config.toml
model = "image captioner"
dataset = "dead-leaves pictures: piles of overlapping shapes"
train_examples = 145000
image_size = 40
crop_scale_min = 0.8
horizontal_flip = false
tokenizer = "word"
vocab_size = 39
encoder_arch = "preact_resnet"
encoder_norm = "batchnorm"
encoder_activation = "silu"
encoder_channel_attention = "se"
encoder_padding_mode = "reflect"
encoder_depths = [3, 6, 6]
encoder_kernel_size = 3
encoder_stem = "deep"
encoder_avg_pool_shortcut = false
encoder_widths = [64, 96, 144]
fusion = "prefix"
decoder_width = 192
decoder_layers = 6
decoder_norm = "rmsnorm"
decoder_norm_position = "pre"
decoder_activation = "squared_relu"
decoder_mlp_ratio = 2
decoder_head_dim = 32
decoder_fused_qkv = false
decoder_bias = "none"
decoder_qk_norm = false
decoder_parallel_block = false
decoder_inner_norm = false
decoder_positions = "rope"
decoder_prefix_bidirectional = true
decoder_connector = "linear"
decoder_tie_embeddings = false
init = "kaiming_normal"
residual_init = "none"
optimizer = "soap"
beta2 = 0.99
lr = 0.0034
beta1 = 0.9
shampoo_beta = 0.95
eps = 1e-08
precondition_frequency = 16
max_precond_dim = 1536
one_sided = false
adamw_lr_other_params = 0.00074
grad_clip = 1.0
steps = 4500
batch_size = 64
epochs = 2.0
lr_schedule = "cosine_restarts"
final_lr_fraction = 0.1
warmup_steps = 220
weight_decay = 0.4
adamw_weight_decay_other_params = 0.05
Rows from block 2 of the text decoder of a small image captioner, named by matrix and row number. Rows with one number belong to one neuron. Each number is 50 + 10 x the weight over its row's rms, rounded and kept within 0 to 99. All counts start at 0.
After each neuron's rows are labels from the 100 texts, of 14976, where the neuron reaches its highest value: "tokens" is the input token at the peak. Only what is clearly more common there than usual is listed. The data: dead-leaves pictures: piles of overlapping shapes. In brackets: how many of the 100.
# fc1: MLP up (decoder.blocks.2.mlp.fc1.weight, 384x192), inputs 96-191
# fc2: MLP down (decoder.blocks.2.mlp.fc2.weight, 192x384, transposed), outputs 96-191

fc1.44:50 34 39 54 38 64 40 54 63 48 55 58 46 42 41 58 50 54 61 35 48 78 49 42 62 25 56 41 39 54 41 37 60 50 48 28 51 45 36 58 48 63 51 54 43 56 54 41 46 43 68 51 51 50 67 55 42 41 44 36 54 65 41 64 62 33 62 62 49 52 32 53 65 39 42 53 57 40 38 67 32 57 26 59 55 50 45 39 49 43 44 37 50 50 53 51
fc2.44:39 54 42 53 63 52 48 56 50 48 67 57 48 45 42 55 49 57 51 68 50 54 58 50 52 48 50 51 62 38 55 60 27 44 38 58 31 50 45 46 52 54 48 32 45 55 39 53 36 64 52 54 53 39 54 49 43 68 67 62 47 41 81 40 47 45 48 62 48 49 70 25 49 19 55 51 36 61 53 51 42 57 52 50 51 59 62 64 42 41 37 37 45 34 66 50
tokens: "warm" (24); "dark" (23); "cool" (16); "pastel" (10)

fc1.293:48 45 44 45 44 55 33 53 42 52 51 61 54 37 52 48 45 41 55 51 56 42 50 74 53 22 49 36 49 59 39 44 54 58 60 36 61 68 53 46 55 64 53 55 49 60 36 47 33 55 45 56 66 55 67 59 54 44 39 56 75 80 47 61 68 55 48 59 57 54 63 62 84 53 53 41 41 50 39 58 48 55 37 46 35 37 46 49 48 36 46 38 54 57 45 38
fc2.293:42 38 54 33 46 63 60 49 57 22 47 45 56 51 61 49 52 61 52 58 48 54 42 56 59 59 59 43 51 25 62 64 55 49 55 51 49 53 26 30 56 70 44 50 51 57 58 63 36 58 45 50 42 66 40 61 46 31 47 37 40 41 45 46 46 60 52 48 52 26 65 62 55 30 54 47 52 59 68 35 25 43 47 49 56 52 50 45 44 58 54 53 38 31 56 67
tokens: "cool" (43); "dark" (17); "grey" (17); "vivid" (10)

fc1.72:46 53 62 50 40 60 55 64 51 55 51 59 44 59 56 57 60 45 63 67 50 62 59 54 41 49 53 40 59 59 54 54 44 66 46 50 42 61 43 61 46 26 59 52 43 54 63 24 44 42 50 50 49 41 52 51 51 69 42 37 51 73 42 54 62 74 60 49 57 63 56 49 54 54 55 43 41 57 44 55 66 44 54 37 53 38 52 64 40 49 44 44 77 58 61 41
fc2.72:29 40 62 62 55 49 40 55 48 50 49 58 39 52 56 51 57 44 37 60 74 60 45 38 49 52 35 72 63 65 52 59 48 73 47 44 40 39 48 59 29 46 29 33 65 34 55 58 39 57 56 53 58 46 51 41 49 34 55 50 54 54 59 57 47 36 44 60 34 43 54 39 34 45 53 42 55 39 52 61 51 45 37 38 38 36 54 57 47 51 48 63 34 54 45 39
tokens: "colours" (78)

fc1.38:39 71 43 64 58 59 34 56 67 61 42 39 49 52 43 52 53 41 54 62 31 57 58 55 49 38 66 29 35 59 43 57 63 65 59 37 53 47 41 36 62 54 42 42 49 63 45 38 41 57 59 52 73 34 58 51 59 42 48 68 51 63 35 63 60 43 52 66 45 56 56 64 68 49 44 49 71 42 45 62 39 68 32 43 52 56 53 53 60 48 57 39 50 46 50 45
fc2.38:56 55 49 56 35 47 50 26 49 51 50 49 74 33 43 56 60 59 35 53 48 57 50 30 58 48 41 60 51 61 52 74 53 40 31 55 50 50 60 70 63 50 44 39 55 56 49 51 50 49 44 36 36 31 52 50 50 50 66 35 40 63 57 40 54 44 48 39 64 41 40 34 48 44 35 31 38 71 54 55 34 53 50 40 47 64 53 61 43 41 43 56 67 64 52 53
tokens: "dark" (43); "vivid" (13); "cool" (12); "grey" (10)

fc1.319:58 56 53 55 63 48 43 50 58 62 38 65 51 45 39 44 50 52 62 51 40 42 57 53 70 39 59 32 50 49 71 50 50 54 44 44 51 61 46 65 61 48 36 59 42 52 53 26 50 36 41 58 54 47 62 65 24 58 47 49 64 58 38 69 53 45 59 48 36 54 43 47 63 62 51 35 36 65 53 64 39 58 50 52 45 33 54 37 37 42 30 37 50 68 46 53
fc2.319:50 46 47 43 57 56 59 31 55 51 66 29 64 28 49 61 44 58 43 53 44 65 52 44 46 56 43 46 43 52 56 46 44 50 78 54 44 36 57 44 44 55 44 60 46 53 78 67 41 49 38 39 55 44 53 28 41 57 60 59 49 45 66 26 53 42 36 68 61 56 64 49 46 55 41 65 55 36 53 32 39 43 59 63 69 60 54 61 48 71 58 68 37 54 64 54
tokens: "grey" (39); "dark" (17); "vivid" (16); "earthy" (14)

fc1.327:43 49 58 60 48 43 53 55 46 62 48 44 46 37 33 56 55 48 42 42 34 47 64 43 41 34 55 35 52 46 38 52 48 46 57 48 52 56 41 60 58 35 42 50 22 47 34 53 59 57 47 54 60 57 50 46 46 37 46 48 55 70 52 53 45 48 53 52 37 48 38 52 64 39 59 52 52 50 49 65 60 62 38 52 42 50 39 56 28 43 63 51 52 67 64 49
fc2.327:57 58 48 39 54 40 33 61 51 40 53 53 57 69 51 60 40 42 58 49 44 56 57 57 81 41 54 46 43 49 58 35 48 47 44 38 38 53 38 56 47 54 53 39 42 63 27 44 54 53 55 51 71 45 36 59 43 57 51 30 54 33 39 53 55 45 64 43 58 45 46 50 60 39 28 34 58 67 37 50 42 52 36 38 48 46 57 43 42 58 48 39 47 64 33 51
tokens: "grey" (56); "cool" (20); "dark" (8)

fc1.195:59 51 66 46 47 51 54 51 44 34 58 15 45 69 42 43 50 54 53 46 55 53 51 56 35 24 65 47 44 36 46 48 46 45 67 61 62 56 60 46 48 45 34 60 31 70 53 41 40 35 45 55 54 47 64 45 49 41 42 52 48 57 45 55 72 58 43 51 57 51 41 48 46 56 40 37 65 67 45 53 55 65 38 67 48 61 46 58 46 25 42 65 51 46 54 47
fc2.195:51 53 51 56 44 39 48 69 38 71 54 56 53 63 52 49 50 64 48 63 45 34 42 46 53 36 48 34 62 42 53 51 63 46 41 49 55 47 58 45 44 54 54 61 58 42 52 69 63 58 56 56 49 32 53 51 44 56 38 43 45 48 60 25 50 46 34 36 46 32 54 50 56 53 61 62 53 43 65 39 50 58 58 42 63 54 40 39 65 52 62 62 34 50 50 41
tokens: "warm" (46); "vivid" (36); "dark" (8)

fc1.109:60 51 52 46 57 71 52 46 45 45 59 46 65 50 59 50 61 49 39 44 49 63 67 53 62 29 51 49 39 43 51 45 56 57 51 40 41 44 37 54 45 57 31 44 44 51 48 38 47 46 61 38 65 40 64 62 48 49 42 43 64 64 50 57 59 49 59 62 70 50 55 54 63 38 41 46 59 72 49 36 45 50 32 36 41 51 65 40 26 31 56 49 46 52 44 40
fc2.109:55 63 44 45 57 26 55 62 35 51 57 49 66 56 52 34 36 59 62 54 57 47 58 53 48 62 46 47 58 47 45 50 51 47 44 61 45 55 54 43 65 45 63 49 44 38 56 60 47 53 54 65 43 50 56 38 52 43 49 45 49 32 46 52 31 64 56 36 39 58 41 60 45 42 69 34 49 51 65 52 62 51 55 59 68 52 50 45 57 53 56 45 49 54 53 48
tokens: "in" (98)

fc1.179:30 47 40 70 63 52 51 40 54 37 52 50 55 43 44 59 51 48 66 63 60 58 49 46 51 24 53 52 61 47 62 60 64 67 61 38 58 54 50 58 55 58 45 41 52 53 60 35 52 59 50 39 55 58 63 55 63 32 55 58 60 64 39 47 69 49 35 44 50 45 50 54 64 56 35 36 67 62 65 58 38 43 41 56 49 55 30 40 52 24 46 60 56 67 60 43
fc2.179:45 66 46 48 45 64 42 59 56 55 52 54 44 41 48 44 69 38 53 42 51 43 64 57 48 60 56 59 46 57 42 52 53 61 45 32 59 55 60 33 60 59 42 52 49 66 53 63 49 55 53 58 37 43 45 43 43 31 58 45 39 51 62 41 57 24 53 42 58 53 45 52 53 41 47 40 20 46 46 59 52 68 51 38 48 42 35 54 51 54 66 57 45 48 41 37
tokens: "pile" (96)

fc1.331:58 47 53 61 44 41 31 57 42 59 55 56 37 39 42 52 40 62 46 55 35 61 43 39 53 37 48 40 51 53 45 56 40 52 47 39 68 29 65 41 59 43 50 52 41 59 54 53 63 39 47 54 59 50 55 59 33 44 54 46 60 71 45 52 58 53 53 60 39 51 52 53 63 67 47 51 49 42 43 57 38 73 26 43 55 36 55 65 48 54 54 48 42 54 44 63
fc2.331:41 48 48 48 37 42 52 52 54 70 48 57 47 53 47 51 60 41 63 40 40 31 62 60 47 41 51 45 52 62 50 73 48 54 63 38 50 55 55 55 61 74 46 39 53 45 61 61 57 68 54 46 32 69 58 47 55 54 29 51 49 76 57 52 43 60 37 64 43 45 35 48 59 36 62 43 44 51 52 56 72 43 56 28 55 49 43 52 55 58 67 55 45 61 55 51
tokens: "large" (100)

fc1.163:58 59 36 54 52 54 64 54 50 60 55 27 41 56 50 58 48 58 68 61 31 49 64 57 52 41 44 59 54 42 50 51 40 52 57 53 54 39 32 32 37 59 44 48 36 63 42 30 36 49 53 45 59 63 43 64 64 52 43 24 57 59 50 39 64 42 51 62 59 59 53 53 52 45 59 46 51 63 38 42 44 43 43 30 51 46 52 52 38 31 40 39 60 25 41 44
fc2.163:45 37 57 49 42 57 48 36 43 51 41 61 51 45 44 38 40 33 51 32 76 59 62 28 54 70 60 41 49 49 51 44 34 41 34 48 52 50 55 35 56 41 55 63 33 41 36 40 49 44 47 51 49 47 44 52 36 33 60 47 50 59 59 42 52 34 42 29 31 41 55 50 46 60 71 53 50 33 49 64 54 53 47 62 38 53 55 55 49 70 57 67 38 58 55 32
tokens: "of" (82)

fc1.110:67 47 41 44 40 48 50 60 40 45 44 48 51 48 54 33 63 33 54 58 34 46 59 56 43 13 47 31 72 52 32 50 60 52 58 47 58 39 63 57 54 32 42 48 31 57 57 60 43 70 44 36 50 57 34 58 52 53 49 40 63 64 44 54 51 36 49 47 56 44 41 55 59 50 40 38 55 49 58 55 51 74 36 58 52 49 64 64 26 36 31 41 57 52 52 42
fc2.110:37 49 50 54 43 51 36 57 43 46 41 63 47 61 65 46 52 56 53 53 43 45 62 49 49 75 54 55 59 39 49 64 56 50 42 44 36 59 67 50 28 37 39 36 32 41 49 58 62 52 65 46 46 47 59 52 55 35 51 38 54 37 67 60 59 21 43 45 59 62 53 55 43 51 67 53 52 66 41 34 57 54 61 27 40 65 44 52 55 45 52 36 50 36 43 49
tokens: "colours" (77); "in" (23)

fc1.279:51 49 58 54 50 67 45 62 62 59 59 46 44 60 54 56 61 49 56 51 43 50 50 54 60 41 56 37 34 53 44 51 46 51 51 41 34 54 51 48 57 61 42 61 53 50 72 22 65 42 69 36 70 49 62 55 40 27 38 48 52 56 42 49 53 59 53 51 51 60 46 62 75 60 59 47 49 51 47 70 60 63 24 32 50 58 63 48 41 45 60 49 38 63 56 57
fc2.279:51 56 53 46 59 46 38 52 53 66 61 51 63 75 40 49 37 43 63 53 43 58 60 63 42 62 45 61 48 43 58 49 62 35 39 51 59 50 51 49 56 32 37 50 49 45 44 73 51 66 36 70 42 41 59 63 45 31 49 43 34 56 51 70 38 56 48 34 55 55 54 57 56 66 46 61 46 46 42 44 28 30 49 47 49 54 49 58 41 49 39 40 57 39 38 42
tokens: "cool" (35); "dark" (21); "vivid" (16); "pastel" (14)

fc1.355:49 49 47 55 33 65 43 45 59 59 58 38 54 53 49 55 51 29 43 54 70 50 52 54 44 34 52 44 47 39 51 59 54 47 27 34 55 51 52 54 58 75 48 39 47 48 34 53 40 45 65 39 72 56 44 47 47 52 44 59 54 58 50 62 61 43 67 33 59 42 53 53 52 66 28 36 49 42 35 61 47 54 37 63 56 52 55 61 30 44 40 22 42 46 68 45
fc2.355:48 32 47 47 47 60 47 46 49 33 55 44 49 72 41 57 56 42 50 49 50 49 63 53 57 57 38 34 60 45 67 30 50 57 54 62 58 34 62 59 38 55 58 72 44 54 43 67 38 45 39 41 55 50 41 48 51 57 64 47 46 48 54 42 54 62 46 60 53 59 56 48 71 55 39 57 65 59 57 59 25 50 55 51 58 47 49 53 43 61 44 69 57 45 36 51
tokens: "small" (73); "of" (19)

fc1.304:51 50 57 53 38 45 45 66 38 66 50 50 36 49 69 44 54 49 60 37 56 65 54 47 65 47 58 38 47 39 53 48 53 45 45 33 62 57 63 62 51 46 34 38 68 47 45 47 50 66 54 35 62 49 59 56 47 29 32 58 59 73 41 47 50 43 30 48 46 53 43 54 55 57 39 35 41 55 50 51 42 53 28 62 64 48 48 49 40 32 59 64 52 67 57 54
fc2.304:43 60 55 52 49 53 55 32 46 59 35 58 73 47 32 49 54 48 39 52 50 38 34 53 27 38 33 48 59 54 50 51 39 47 66 48 46 41 51 47 47 63 46 39 52 43 63 47 69 34 35 61 43 53 40 49 57 32 53 53 29 57 39 50 62 42 44 36 45 65 55 62 47 44 59 51 53 68 56 71 46 60 50 49 57 56 45 54 57 54 58 30 55 42 48 57
tokens: "warm" (49); "dark" (32); "cool" (9); "vivid" (8)

fc1.227:45 47 46 57 49 56 50 58 44 62 41 40 66 56 50 42 45 48 44 52 57 26 40 62 71 41 49 38 51 47 59 48 48 50 53 51 51 77 39 39 57 41 49 66 65 51 68 41 49 53 60 46 56 44 55 59 38 40 65 32 54 61 38 61 58 55 50 74 51 45 24 51 49 58 52 53 54 60 53 57 50 47 38 40 59 68 49 58 45 26 36 40 39 49 56 61
fc2.227:68 47 59 55 41 41 50 45 37 51 55 40 46 76 43 53 62 42 65 38 42 54 55 51 29 63 41 50 52 50 51 42 40 35 36 42 31 50 50 48 33 52 53 72 46 51 65 62 53 39 46 46 43 60 37 44 70 51 53 28 59 55 51 52 58 28 42 48 48 44 48 38 68 61 47 47 41 43 46 44 39 42 51 55 35 50 24 33 46 58 57 61 64 61 52 56
tokens: "cool" (49); "grey" (16); "pastel" (15); "earthy" (9)

fc1.103:54 54 53 47 67 50 51 46 61 53 60 52 67 42 44 50 49 48 58 37 53 48 49 48 42 37 37 41 52 46 65 46 51 56 48 48 49 40 50 56 44 39 58 52 48 29 48 59 38 61 52 64 58 41 53 56 54 58 64 29 62 56 38 42 52 56 50 51 49 27 44 48 45 64 55 51 72 44 55 47 70 55 55 42 54 48 50 55 30 59 36 31 57 51 39 48
fc2.103:47 52 53 43 50 33 46 54 35 33 71 46 58 53 62 44 41 59 45 52 51 36 55 57 48 57 49 53 51 54 40 50 37 37 62 45 69 39 53 45 39 32 44 59 49 39 66 47 69 46 54 59 40 44 47 46 47 38 37 53 51 33 41 56 47 54 36 62 46 56 55 60 35 44 46 51 50 71 53 63 47 57 84 36 58 57 35 41 54 39 58 63 59 47 31 40
tokens: "colours" (100)

fc1.208:43 53 46 44 32 52 48 49 64 61 43 33 53 51 49 41 39 40 62 62 53 45 42 56 52 23 55 42 47 41 47 56 53 45 47 39 64 65 66 48 59 48 57 43 37 44 59 37 57 54 59 63 58 41 37 61 59 59 65 60 63 67 34 76 74 50 49 64 47 61 47 69 68 58 54 38 55 53 27 57 46 51 34 42 53 59 58 65 64 32 56 41 40 57 66 67
fc2.208:45 51 55 39 39 49 56 59 43 44 37 44 31 49 49 56 53 48 60 67 44 39 54 44 50 50 55 56 35 51 62 64 65 35 30 55 53 48 33 62 40 24 46 38 48 54 54 52 59 68 54 56 56 54 42 49 54 69 69 33 57 52 68 66 52 49 52 62 50 58 38 41 41 64 43 21 35 46 47 51 54 47 59 41 29 45 55 64 52 47 45 37 52 57 62 42
tokens: "pile" (100)

fc1.135:47 39 42 57 49 48 45 49 59 57 48 52 50 51 41 51 45 70 44 43 42 43 58 54 57 36 63 48 63 55 46 38 51 60 67 42 60 47 61 46 49 38 35 68 48 55 59 52 47 45 36 65 64 43 60 77 68 45 71 43 44 78 50 49 57 46 58 52 37 61 39 58 42 58 51 40 66 41 34 79 57 51 46 51 65 55 48 46 62 43 39 44 46 44 47 54
fc2.135:66 55 74 56 60 40 49 64 58 54 37 45 43 43 52 63 49 34 59 37 41 52 54 61 57 51 61 54 46 48 50 48 50 41 42 54 51 49 50 35 51 70 49 52 69 56 46 48 58 32 48 52 55 50 34 52 67 66 46 57 51 48 37 50 48 70 39 33 68 42 37 71 54 51 40 53 52 57 53 45 36 36 53 56 59 47 54 54 41 56 65 43 60 59 66 35
tokens: "grey" (34); "cool" (32); "vivid" (13); "earthy" (8)

fc1.325:48 63 38 59 56 39 59 56 61 50 50 60 51 43 35 38 43 47 41 38 46 66 75 48 58 27 61 48 50 47 44 45 55 61 50 40 41 58 55 46 68 49 41 36 43 43 66 45 47 55 55 60 78 50 46 62 56 50 55 62 55 60 39 42 42 43 60 60 41 64 48 65 61 44 67 61 49 48 45 58 35 54 30 45 52 39 38 51 56 42 28 45 51 51 58 61
fc2.325:59 53 56 59 60 55 56 53 37 59 57 49 47 47 44 57 39 51 43 62 54 67 58 72 38 56 43 41 52 54 39 46 51 50 64 50 62 51 49 69 48 57 55 38 26 51 68 49 58 38 44 56 21 41 64 35 58 33 47 40 52 30 54 53 46 53 67 48 64 56 70 64 40 41 53 52 50 47 47 56 67 48 26 54 48 48 53 48 42 56 55 49 34 35 54 67
tokens: "cool" (29); "dark" (25); "grey" (19); "warm" (14)

fc1.333:38 56 28 58 67 50 46 64 57 63 63 56 44 62 43 57 53 62 59 60 46 52 43 68 56 26 53 44 37 67 49 64 58 59 44 45 53 56 70 68 61 46 50 68 56 61 49 51 31 53 52 60 50 50 41 43 42 50 52 46 58 56 46 41 67 55 43 55 51 52 50 53 60 52 50 39 53 55 35 54 39 58 48 52 45 40 44 49 43 44 30 61 50 66 62 54
fc2.333:53 38 68 53 55 63 52 51 21 58 51 51 52 49 45 45 53 59 68 55 39 50 53 44 54 51 64 59 68 39 63 45 55 60 50 60 58 40 49 50 48 47 46 32 39 61 43 42 75 44 38 49 56 58 59 58 50 60 53 69 46 48 47 67 35 38 51 47 50 59 49 40 56 53 54 50 33 48 49 53 45 56 59 43 51 57 43 56 59 52 49 42 53 48 45 43
tokens: "colours" (100)

fc1.113:58 37 63 37 42 42 38 50 64 49 30 44 44 36 45 32 41 62 54 37 59 54 51 52 43 60 61 45 58 48 52 41 60 43 56 50 51 48 33 58 37 41 53 50 55 45 65 59 38 46 45 48 69 41 48 52 27 63 58 62 52 57 43 47 55 55 51 41 56 51 58 51 62 40 53 40 55 61 43 44 68 40 33 71 41 49 53 42 47 49 47 32 62 53 52 58
fc2.113:52 55 56 51 49 61 36 50 50 48 55 38 48 40 58 38 58 47 56 50 59 50 42 40 67 57 63 57 43 53 47 36 50 52 43 32 39 53 59 49 41 54 51 56 63 74 45 54 74 66 41 78 57 42 43 55 57 45 60 60 54 50 36 45 65 42 55 66 51 46 38 71 71 59 49 38 73 45 68 56 62 61 61 36 48 61 46 47 52 66 49 42 51 40 31 67
tokens: "small" (100)

fc1.271:58 51 48 45 68 72 59 50 60 52 57 52 52 51 54 43 33 67 48 47 35 44 51 46 57 45 45 58 26 48 50 38 48 78 43 38 41 55 53 44 66 42 41 40 45 49 60 29 56 26 60 64 59 45 51 69 45 39 64 54 45 63 59 46 51 47 47 55 47 71 27 60 71 57 41 57 53 51 50 56 43 63 36 33 59 65 47 60 56 42 51 51 61 52 77 41
fc2.271:49 54 48 50 48 49 43 55 71 40 69 54 56 52 50 46 47 42 49 42 65 45 55 74 55 32 70 22 57 46 58 62 53 34 52 56 56 53 40 43 45 70 46 71 48 48 38 51 29 45 44 48 56 68 48 46 66 61 51 65 34 50 32 37 66 47 51 44 63 36 52 63 57 50 51 44 51 59 59 53 45 39 50 38 52 30 45 41 42 56 58 47 45 40 35 54
tokens: "dark" (77); "warm" (15)

fc1.37:50 50 44 60 76 60 60 68 35 46 56 61 41 45 47 35 38 44 68 48 47 37 64 66 57 43 55 50 43 39 61 56 49 71 45 34 67 60 64 46 69 48 31 54 54 51 65 40 54 34 47 48 58 46 70 54 42 49 49 46 50 63 38 60 51 43 54 42 58 60 65 45 68 41 64 42 57 64 58 59 43 44 44 61 51 48 53 57 62 42 56 39 71 49 60 41
fc2.37:43 58 62 46 43 40 37 62 60 54 31 47 59 55 82 45 46 44 24 47 59 53 38 53 54 55 40 57 39 54 59 51 53 46 42 66 64 43 58 42 28 57 69 50 45 54 42 60 38 40 51 61 38 55 49 35 60 52 48 45 48 44 48 55 51 54 70 64 54 56 46 50 60 62 66 55 29 66 52 37 60 37 59 60 42 34 41 61 53 58 40 49 46 63 49 64
tokens: "warm" (39); "dark" (25); "cool" (15); "pastel" (7)

fc1.139:54 57 43 67 51 38 37 51 40 53 46 57 52 49 44 50 40 54 49 45 45 68 57 46 61 26 45 31 45 71 36 36 40 57 44 39 36 56 55 60 65 57 37 36 48 66 65 30 55 39 53 45 70 60 63 56 59 31 45 61 47 70 39 44 67 52 51 68 55 50 46 44 58 42 50 24 58 54 30 56 45 55 27 46 45 66 52 52 52 38 48 63 50 55 63 53
fc2.139:40 51 53 46 52 45 49 58 37 56 35 48 37 46 62 45 46 65 51 56 43 19 46 45 64 40 45 26 44 40 39 58 44 54 51 35 39 38 33 46 39 55 45 51 47 46 47 59 55 61 41 40 39 53 60 40 36 42 34 48 64 30 48 50 49 51 32 39 31 52 55 59 54 51 53 64 38 50 55 52 46 41 50 41 50 28 55 57 51 46 42 43 50 63 51 55
tokens: "large" (99)

fc1.185:65 55 57 58 59 54 56 55 48 70 57 40 54 44 46 41 35 45 61 55 42 38 70 48 49 43 61 50 60 48 67 54 58 39 59 55 53 46 46 33 49 30 59 75 46 46 56 31 43 52 58 57 61 35 67 67 49 39 47 37 40 67 36 57 34 53 42 54 39 55 46 59 49 51 55 34 62 57 47 54 59 54 32 53 54 46 43 59 55 35 43 46 42 40 47 64
fc2.185:49 54 46 60 55 40 55 44 47 53 60 52 28 62 50 41 50 36 45 43 41 55 38 54 59 58 54 43 24 51 31 43 40 50 60 47 58 52 53 57 43 46 27 58 50 46 48 74 62 49 58 40 58 36 50 51 53 69 38 54 47 54 47 37 40 48 41 57 60 57 36 70 58 39 44 50 43 45 45 56 51 49 57 44 34 52 51 34 39 47 54 53 68 58 56 49
tokens: "grey" (46); "earthy" (28); "dark" (17)

fc1.159:54 55 46 59 58 60 56 57 58 75 36 52 40 36 34 53 39 46 62 70 52 50 66 81 36 36 63 59 48 58 52 64 53 53 58 51 42 41 58 51 56 45 44 51 32 46 59 46 48 51 54 57 42 71 51 35 57 39 45 50 62 45 60 59 51 43 57 58 48 39 36 42 52 42 39 47 51 62 48 51 46 62 35 54 50 46 52 42 41 44 33 47 37 60 37 55
fc2.159:54 45 52 32 35 45 36 60 43 35 59 45 48 53 55 66 46 61 52 52 38 61 48 50 41 61 47 33 58 64 47 43 50 43 56 44 46 37 33 46 54 54 26 54 55 58 55 49 61 50 41 76 37 61 72 62 45 57 52 46 32 62 41 28 61 51 41 37 58 60 51 55 76 70 67 59 51 45 58 61 43 51 43 54 43 51 60 63 55 68 64 62 56 60 51 76
tokens: "grey" (34); "cool" (30); "vivid" (12); "dark" (8)

fc1.345:29 45 50 56 37 55 56 53 28 41 45 58 46 47 50 67 54 52 67 62 61 56 71 37 56 42 47 46 48 50 63 54 50 63 47 43 65 58 47 48 63 44 62 52 42 50 55 32 49 59 61 41 56 60 60 43 49 31 22 52 69 58 61 53 63 60 45 29 54 56 50 39 49 51 38 42 51 51 47 54 43 44 37 49 48 58 46 48 35 31 70 48 67 53 47 41
fc2.345:44 74 38 61 48 37 36 66 51 49 31 57 57 57 67 57 59 34 61 43 53 59 54 54 41 56 49 31 44 43 59 55 62 65 55 59 36 53 42 50 59 53 25 60 57 34 37 48 46 53 33 44 25 59 58 55 66 42 54 46 48 57 55 53 62 44 53 53 55 60 55 47 61 52 46 39 47 66 50 59 43 43 48 34 39 38 63 57 73 39 61 60 59 59 36 63
tokens: "large" (100)

fc1.42:60 54 42 64 51 50 42 50 57 49 45 40 43 42 49 44 52 46 55 48 50 38 49 52 51 50 54 59 46 39 34 40 42 52 55 32 53 47 48 52 51 28 44 61 31 45 38 26 59 57 35 70 83 49 58 46 60 37 66 46 58 76 57 40 60 48 53 41 45 64 38 67 55 47 36 40 51 51 48 61 53 55 29 58 53 52 49 40 46 29 23 40 55 66 66 58
fc2.42:59 63 67 25 46 58 63 41 49 63 71 57 53 52 47 62 39 40 45 59 39 64 50 37 56 38 43 45 47 35 52 44 49 55 34 51 70 51 49 49 70 52 42 28 57 58 52 49 47 49 58 42 48 48 52 44 53 50 45 55 68 36 51 61 62 51 50 38 51 39 54 41 45 42 44 57 53 56 39 49 45 46 53 52 50 46 25 63 44 42 69 46 67 36 67 53
tokens: "grey" (38); "dark" (28); "earthy" (21)

fc1.143:53 70 33 55 69 68 44 50 48 47 52 51 37 51 38 48 56 48 63 56 49 52 42 49 60 35 41 49 32 55 43 42 59 52 65 52 57 43 45 33 30 50 36 40 38 53 27 61 26 53 61 58 69 44 63 50 55 62 53 68 50 68 61 59 52 68 45 49 62 57 45 63 59 30 42 42 68 40 46 51 30 50 32 41 54 69 48 67 52 39 44 30 56 54 37 50
fc2.143:47 46 50 51 36 50 42 47 66 59 53 57 37 60 32 55 41 54 33 54 55 55 32 42 63 64 47 31 53 55 62 64 41 50 37 39 58 50 55 43 43 55 47 59 61 52 52 46 67 38 35 45 58 59 48 39 44 65 47 31 49 26 38 57 60 32 58 46 36 34 68 33 58 44 34 29 25 69 52 48 58 55 53 32 59 55 47 43 50 65 46 63 35 42 49 37
tokens: "cool" (33); "dark" (28); "vivid" (14); "warm" (12)

fc1.3:58 38 45 57 45 67 55 54 49 63 63 59 57 65 57 51 49 55 59 49 45 47 49 59 46 26 51 56 53 46 51 46 49 50 35 58 71 48 32 52 49 50 48 50 54 63 51 27 44 61 38 44 64 48 71 45 41 50 54 56 60 56 53 31 40 47 57 49 42 38 30 57 54 67 19 38 46 53 52 44 40 61 23 47 43 32 55 59 49 53 34 36 41 54 20 49
fc2.3:48 40 47 68 49 37 43 55 50 62 49 36 67 41 63 49 53 49 58 45 57 59 42 55 50 66 62 50 43 47 46 43 20 43 52 65 43 50 59 50 49 61 51 42 56 52 48 41 54 60 50 57 32 43 56 62 51 49 54 42 59 48 61 32 61 66 56 54 66 68 57 65 63 31 54 46 47 55 56 45 45 59 48 22 72 68 63 45 59 53 39 63 55 50 53 40
tokens: "in" (80); "<end>" (19)